{"encoder_arch": "resnext", "model": "model that answers yes/no questions on an image's attributes", "dataset": "drawn branching plants", "train_examples": 72500, "image_size": 64, "crop_scale_min": 1, "horizontal_flip": false, "translate": 0.06, "questions_per_image": 4, "encoder_norm": "groupnorm", "encoder_activation": "relu", "encoder_weight_standardization": true, "encoder_depths": [3, 6, 6], "encoder_kernel_size": 3, "encoder_stem": "deep", "encoder_avg_pool_shortcut": false, "encoder_widths": [128, 192, 288], "fusion": "cross_attention", "fusion_encoder_width": 256, "fusion_encoder_layers": 6, "fusion_encoder_norm": "layernorm", "fusion_encoder_norm_position": "pre", "fusion_encoder_activation": "quick_gelu", "fusion_encoder_mlp_ratio": 4, "fusion_encoder_head_dim": 16, "fusion_encoder_fused_qkv": true, "fusion_encoder_bias": "all", "fusion_encoder_qk_norm": true, "fusion_encoder_parallel_block": false, "fusion_encoder_inner_norm": true, "fusion_encoder_drop_path": 0.15, "fusion_encoder_positions": "learned", "fusion_encoder_cross_attention_every": 1, "init": "lecun_normal", "residual_init": "zero_last", "optimizer": "adamw", "learning_rate": 0.0014, "beta1": 0.9, "beta2": 0.999, "eps": 1e-08, "max_grad_norm": 0.5, "ema_decay": 0.995, "max_steps": 6200, "batch_size": 48, "epochs": 4.1, "lr_schedule": "cosine", "final_lr_fraction": 0, "warmup_steps": 620, "weight_decay": 0.1}
Rows from block 5 of the image encoder of a small model that answers yes/no questions on an image's attributes, named by matrix and row number. Rows with one number belong to one channel. Each number is 128 + 32 x the weight over its row's rms, rounded and kept within 0 to 255. All counts start at 0. Numbers have three digits each.
After each channel's rows are labels from the 100 images, of 14976, where the channel reaches its highest value: "responds to" is what is common among them. Only what is clearly more common there than usual is listed. The data: drawn branching plants.
# convs1: grouped (16 groups) 3x3 conv (encoder.blocks.5.convs.1.weight, 96x6x3x3, standardized in use), inputs within the group 0-5, a 3x3 kernel for each
# convs2: expand pointwise conv (encoder.blocks.5.convs.2.weight, 192x96x1x1, standardized in use, transposed), outputs 0-95

convs1.15:109132114110163069131197153131092120097086151098099117130154116145120158081109167136059153067124080149118077166055161146113146143141138111128098147153105152193106
convs2.15:142188094086069102203125150117160126136089141097120192061119122145085106170173115104183148175109110151105099108118046140069138153144140122082167124119128152151117160098088074101161150127161112135122141177096169108107138141086127161138077182068082056160179135112116147151092173166102141136
responds to: pink blossoms; narrow; night

convs1.84:118161168087110112122125104159121130176083124149171162146134131101140124135096155105166123151119149121130146171137147140126142057027026177117168118103106126138110
convs2.84:114169150132124122130151086125141075106139138142112133128095147135150163122140143102068144173134162142141107147088117161146117096209162146169105166123110107148127177105144102161133152140142127138180101131137131103101111120138115096159116120126089183145131065137153147080140150127091204105
responds to: three-way forks; thick trunk; white flowers; foliage: green leaves

convs1.38:091129180092143122107125141071139131108128083081101105108093107125166135104142131228139120207102131148149093154125119110132151099124166104108079086157178079152159
convs2.38:115136110154101159117146154166192145074066126099089128117145131193119149156167129125116124088066187120085100103125115125120151176084136084127104141110133099135222140118139163169099116126138074167073130109120158135044160113140136086118128113127135162134145105210136112087146110150161135102
responds to: thick trunk; three-way forks; white flowers

convs1.10:108098099090096123119128123121100122080097108108107123100103117117093134116111133143087151120147112112117099087086112120163104108118149198214221198070122095142151
convs2.10:067134113118108131132087101150113139193126125127145124137155111147135152145146192156133127064064103130129135123130100117129141147104167147130154088083145126165119141129132157124162118113147128122122133107121179147097119074102152107105128117154137102111100157182135191181151155124121164074
responds to: bare; red berries

convs1.79:146141132128155156102111110150109169150108137108114168195081204157109147202123148100161091098136071104104072084095131087105106119092109099157117135112083134179143
convs2.79:124069105116120163218152142136085150073142148125079139109081098104140085090186100137140172156125153138168044187176110099156126106123158115114183135122151207114131111147129162201123135127142113121149128101140115212146196121147138122134084184175123161091141146161141129071168124180117128190
responds to: white flowers; three-way forks; narrow

convs1.74:140179120135187060087136125125157140137145147080127089106092120057171131131182106151167177059172166126104127144133137091110095097185130116168107163143124122153135
convs2.74:116104109144142068206135144153142126145149153170097113113066138113109113146062143105087117072116068123085178110062129116117148144097149162156089141154154096153185146098065147093134102129116100198135128149146135106083107122159174175085084178044087128117115153120187105105090115121113173172
responds to: autumn leaves; narrow

convs1.30:121136146130128163102154120108100116125152129140114113179191178174089134159047128095122094120119113135127158099135170133122128089035181163148159126054143117086134
convs2.30:163161079108103118102127109128132150064064171100101194172091118159155147078159111128134165072133157103131080137143199178172155148125146086125126187082129164108144095135088080126106118180118102094094097073116146124088114195093118121201108187192105130118182062156117093101094185096114126136
responds to: thick trunk; bare

convs1.39:145132125121101111086124138117142140120102133178177178086131153095086132090081091134122137169125141079078102140141124163122099114121126188158231127106091114084068
convs2.39:200182120161147097107060044178075093159160140127106142163194085027067089174107150161061095138156105097146166157168084190145106118114116170134121102113133136120086163169128134114123120128135164132102124146123128134123158134134175167063162074082178135151169112077146185191154151117114141147
responds to: pink blossoms; three-way forks; narrow

convs1.77:095109094104138140132071115139126089118126133152119101157171117203139098128126092188132151076079128134127154122077086120085076119164098082143057189117122123090103
convs2.77:089169168135118136121155130120103145095129069169105142111086100113183095186108085101148152150122046179064172075127109079103156089143099129110137137155101111103105150123096120084113166115035125147174112178130138050161075093133126116148122118126107113141142098117168147105133120157099118099
responds to: night; bare; narrow

convs1.25:142130151104108115090096100115074125111150138129091159113138127115119104108086110188222133153099151089058107096107038139127119165141072087114123167121112152144126
convs2.25:144099125109145131144127124125141165051140106102159103137059152080125165110139112061112118153096114147109103085123098144126120173118130118105095173130146113109103118118132112131080129163118062134092146125148127149143193177130129163192112182108115179135121123172125126092089135120112179140
responds to: autumn leaves; narrow

convs1.22:168123126152126112145166137080106116135163096176130091165155084165171139113054163099071117133094113151125136082113150145134138154074128212175137167105123183133132
convs2.22:095153058151119144119156079124106148114133202198129082137175089151135092170065123148156142113140125165068137136093151151124150124121126108097148112074169098114085133103117125160140115130091120060039114122150133052191111159122148100164155138160138118100134109145090145096194085149147124104
responds to: narrow; white flowers

convs1.72:130130141073127079135125128134176163128143119141149143157111159098141117105152163209135134138145214104147094195176122122142121129131048190173097141119148094152137
convs2.72:126124090160032155210118140134074130143162090138176122115100108135151202137131121155155125135106160143086085129108050111127086152103148169112150131120118150117189151092123095126130150116198102128103133099151138140075100153104133132109090106168091185157137108134116098087173157111178169053
responds to: autumn leaves; narrow

convs1.19:160152147130174086063109089140133135119121105137130108133190098149176092121063021137142172131130112142136139140112195131144138173117122166145107136195128137141132
convs2.19:134133145079133188110140090141129184119069067118147166122156162167138160118075119162106048146126121103095129140062126113152207104111154127115120137117130150113144134105079100124117143066140121117092149134050172169091154223153063124127126115102154164158147154154117152105066091128193086130
responds to: three-way forks; narrow; bare

convs1.4:161206166095095093125159179161141093100092152148102120122083101182119120121109078174121132072153137098129073084097093132096124155142137089094087089156108091128121
convs2.4:163200096153181086108078106154102121129155152150103132137175102072115129172140154112133135119166098106168128148097086119164137109097151145127107122147101099132109159144062128138134113100105141087163078104141151088096144139114156168076104125135119118111138199081153107126180150120166120112
responds to: pink blossoms; leaning right

convs1.82:112115155132098093181124126100079141113088189174128120138078118172071146138122154137130135117121128107147103081148163153160122116119122154161178115083126023069151
convs2.82:119172114115155124160069149172073151113135120118136148144086174139047084122107164164164140102150127096175097116073177074128088160120105093047087110087107107095135106101182096113096150130119182109155118107100223173108159125130196117110114157051130125099164136146062106121137077088077166129
responds to: pink blossoms; narrow

convs1.80:124144114141166155098133147126081067115092130155123122095115097165162125153120110076046038092129093163135121063133146146099149102135159167130151150078146167117162
convs2.80:118045107103118161139110149112154092132136091046056140139147106073149107195207127132174154134192164079139080167167128086077116138091171082074106130122067126036133093161173155157163153155116175104154073130125148146146141149145150127091121126115163115115208129108121078125181073152120136139
responds to: pink blossoms; three-way forks; narrow

convs1.0:135182147155086139142112195153128075127108154195158141107135133152164156101100101161087117126123140109077130142104104081057073161125139100116115070141126122122055
convs2.0:132152192097137141053089134117134088134133092119119052138142169134056124117145165118136149155161070082110136139077166104125107145107083089086121116131106109135116111162182163046131178076106137131112102116088121133155190151168080152138111123112152097138111171123049092144110107215132135155
responds to: autumn leaves

convs1.23:007123127134177161143153075148125124141150160138184132132105211140116181103114097156139115135117120155145144114126128127179143150102131115128120126165137102127209
convs2.23:147136159080144180102136143096088102101086146077099127133113141136098155068125159093122163124132203086105077148141088094124129092133131081157141122117117082177131152091060091059097090118130104072114144075089101139082174122154118161092094044120138178085112043159134093102151124148141167108
responds to: narrow; three-way forks; white flowers

convs1.2:111135113166130139096099128142134179105147139127136223112142065159095134117077102118131169130091130191070152128128130111121071118065102173157133143092165120073146
convs2.2:095111121110147107147159137126196096088109128116190138129101090130096161081109168108149165150089109118112119107163095137150166163152134118190135110054121065134090128086110125087107134072130127129069121157066037103082138126156100095066133166088117118136122143135141134149145072098152124132
responds to: thick trunk; narrow

convs1.7:147151176161164140060119132134165161168168133119092166144146135181164143099115109147185140109183162059069158163134106150163147080102114177129127114118142170117102
convs2.7:145126124108098096171088128129125110073086142073120133104096160111129148152175093137134107173124128129115105090137093131162130126120139110101054119177167119109116111114122067074089187111107135155119151170094069096105079110170170178114069138128092130084141131127180115130100159146111134152
responds to: narrow; autumn leaves

convs1.37:177200191065095118144134112168173131114089133139119122127157147133105109131158126092082119101173130089135131093092162129126094165130195118142150114171184155168177
convs2.37:107080117147137120127115101097217109171130102123125118139205098155168150139162138087146128195168150115118175099112173156124134145175107107109086144159201160125105154154135067104126080255202105097129107130104115138130105130157113161100121089122159098170173143110127139148200097120123086062
responds to: pink blossoms; branching: three-way forks; narrow; night

convs1.90:129162146174160132106133081203126118102184110133082084127105151148194130084075132129144115128112117098132105127119131076098112132168112117118135104098038171073153
convs2.90:158113098132141114093118151101137106113101163149141146133111171090120155147061136078111163137128127156080127119120112215048191072187163067100121110157148173135107170124148158179079150149185075161143145148115126107122118149164073133173142109129171137110171146127128116128059110167144137164
responds to: pink blossoms; narrow

convs1.76:185135163130087148162107140145091154113118147154143131163141198125095120163101130137149119097118110140131085161166176123119126045092062159161188111094067104098131
convs2.76:105176108172094148151166186151103129164210123167157135164130129125092110139139103147137121158151182195138129174161121109130061132088174222118126171129104152095081085155131129123137092148089167082115086151134113089181137172147119121132049132129096126091105159109126156138152141134097201140
responds to: three-way forks; bare

convs1.62:102088082131112142176156068140118147117146179160127156097135131142106187154094175139129135135127106119105083196177139134122156143154150054077070122140128102160074
convs2.62:143146051171111052160061159148148113155167114071140129068106074104145080111130088122105112131173107137197137175132103121118128070098122105122139124157161083164141130181111159142202131083121156119149092131147106146143125161065130194140122094128130082078111148086180137152126100117115053146
responds to: autumn leaves

convs1.36:137140114167102163138104128106197179149140122196178154154112125096149113104129073188076125102129167084083113109144173178103126091135117131167151119154114056129126
convs2.36:103208168127132083126174116138142156182105184104150135097140101134105120127142146137134065114148114137096150165148095096159107101138142154117152123135055089083087155080083112090151087123088161135086108126087126082185127111141093121166141114126158049152122144089127121180161144200128130179
responds to: white flowers; leaning left

convs1.65:109163140140098079147068136113146108171098135127144114087077112152145112143102109170098093181133113091079155176108132131143151149124164114065188087105161075127195
convs2.65:131092110115156102069083143141162147122136120141074159169111130110185166128177193123135139101130160128099041159127121081121154149158101123209127077102141110124183147098126140156139188174064111143098098088100116127061091084149170070107115098194130113115173205164160120119135086146149110103
responds to: thick trunk; narrow

convs1.24:144165117090113147155143064129099140098137148103104129138154127146080093154137113150200117191172125079092135077117143108182123091118076121141098182161102196159116
convs2.24:144142157126115059104143122120132133099098110108145151089148137088149136169126132132163125138053146139127108134155145123080188105112109059123129150138137129140152118171107144144105094098123074204116172118064094127116203109144224152104132140123173145099136101162125112102161199146134112173
responds to: autumn leaves

convs1.49:120118148130167122119108120137063181119094176153126219052121125122156147170139123155127134151072161164119163126136145133159122135135123163154219126129116109111068
convs2.49:123083122181137082121171104137162102110196128062133137131118163074118128179108111130141101216129186114156128101137130150105067134103058134107097197107120076085118065120148134113180088148095119120088052103114093110161130147136142112141117118131113136146073102098122131144105151120112094149
responds to: thick trunk; bare; narrow

convs1.61:177143204106090121089076086161145147132099135120157104175162140128120110132086113137151110157093151141104138142096165124139135147136192189165188137132072064112098
convs2.61:036145152144081121077159143068188133144178109107121165147149087107103179131107110144185175176104175147084190150117169140126100078118137172138121196123115155098113128147100121149131094123127126159176154132135110145183101156132122101170115149186127120128145130171128198096126103111104112133
responds to: three-way forks; red berries

convs1.35:163118146148141102175149080111133135136118176159156123095174121096159118149164080151161155104107151113150072162171097105157117164116135056088095189179142097113072
convs2.35:145133148119083120126141173122144060125117107127195080123128113168131143163181135160187128160142112173149111152126120127158194113106211094112155149133101089096106127147158197096114144087087136162141103130133108072100112138077115100188148088157178089208147135123129125135149085124144077118
responds to: bare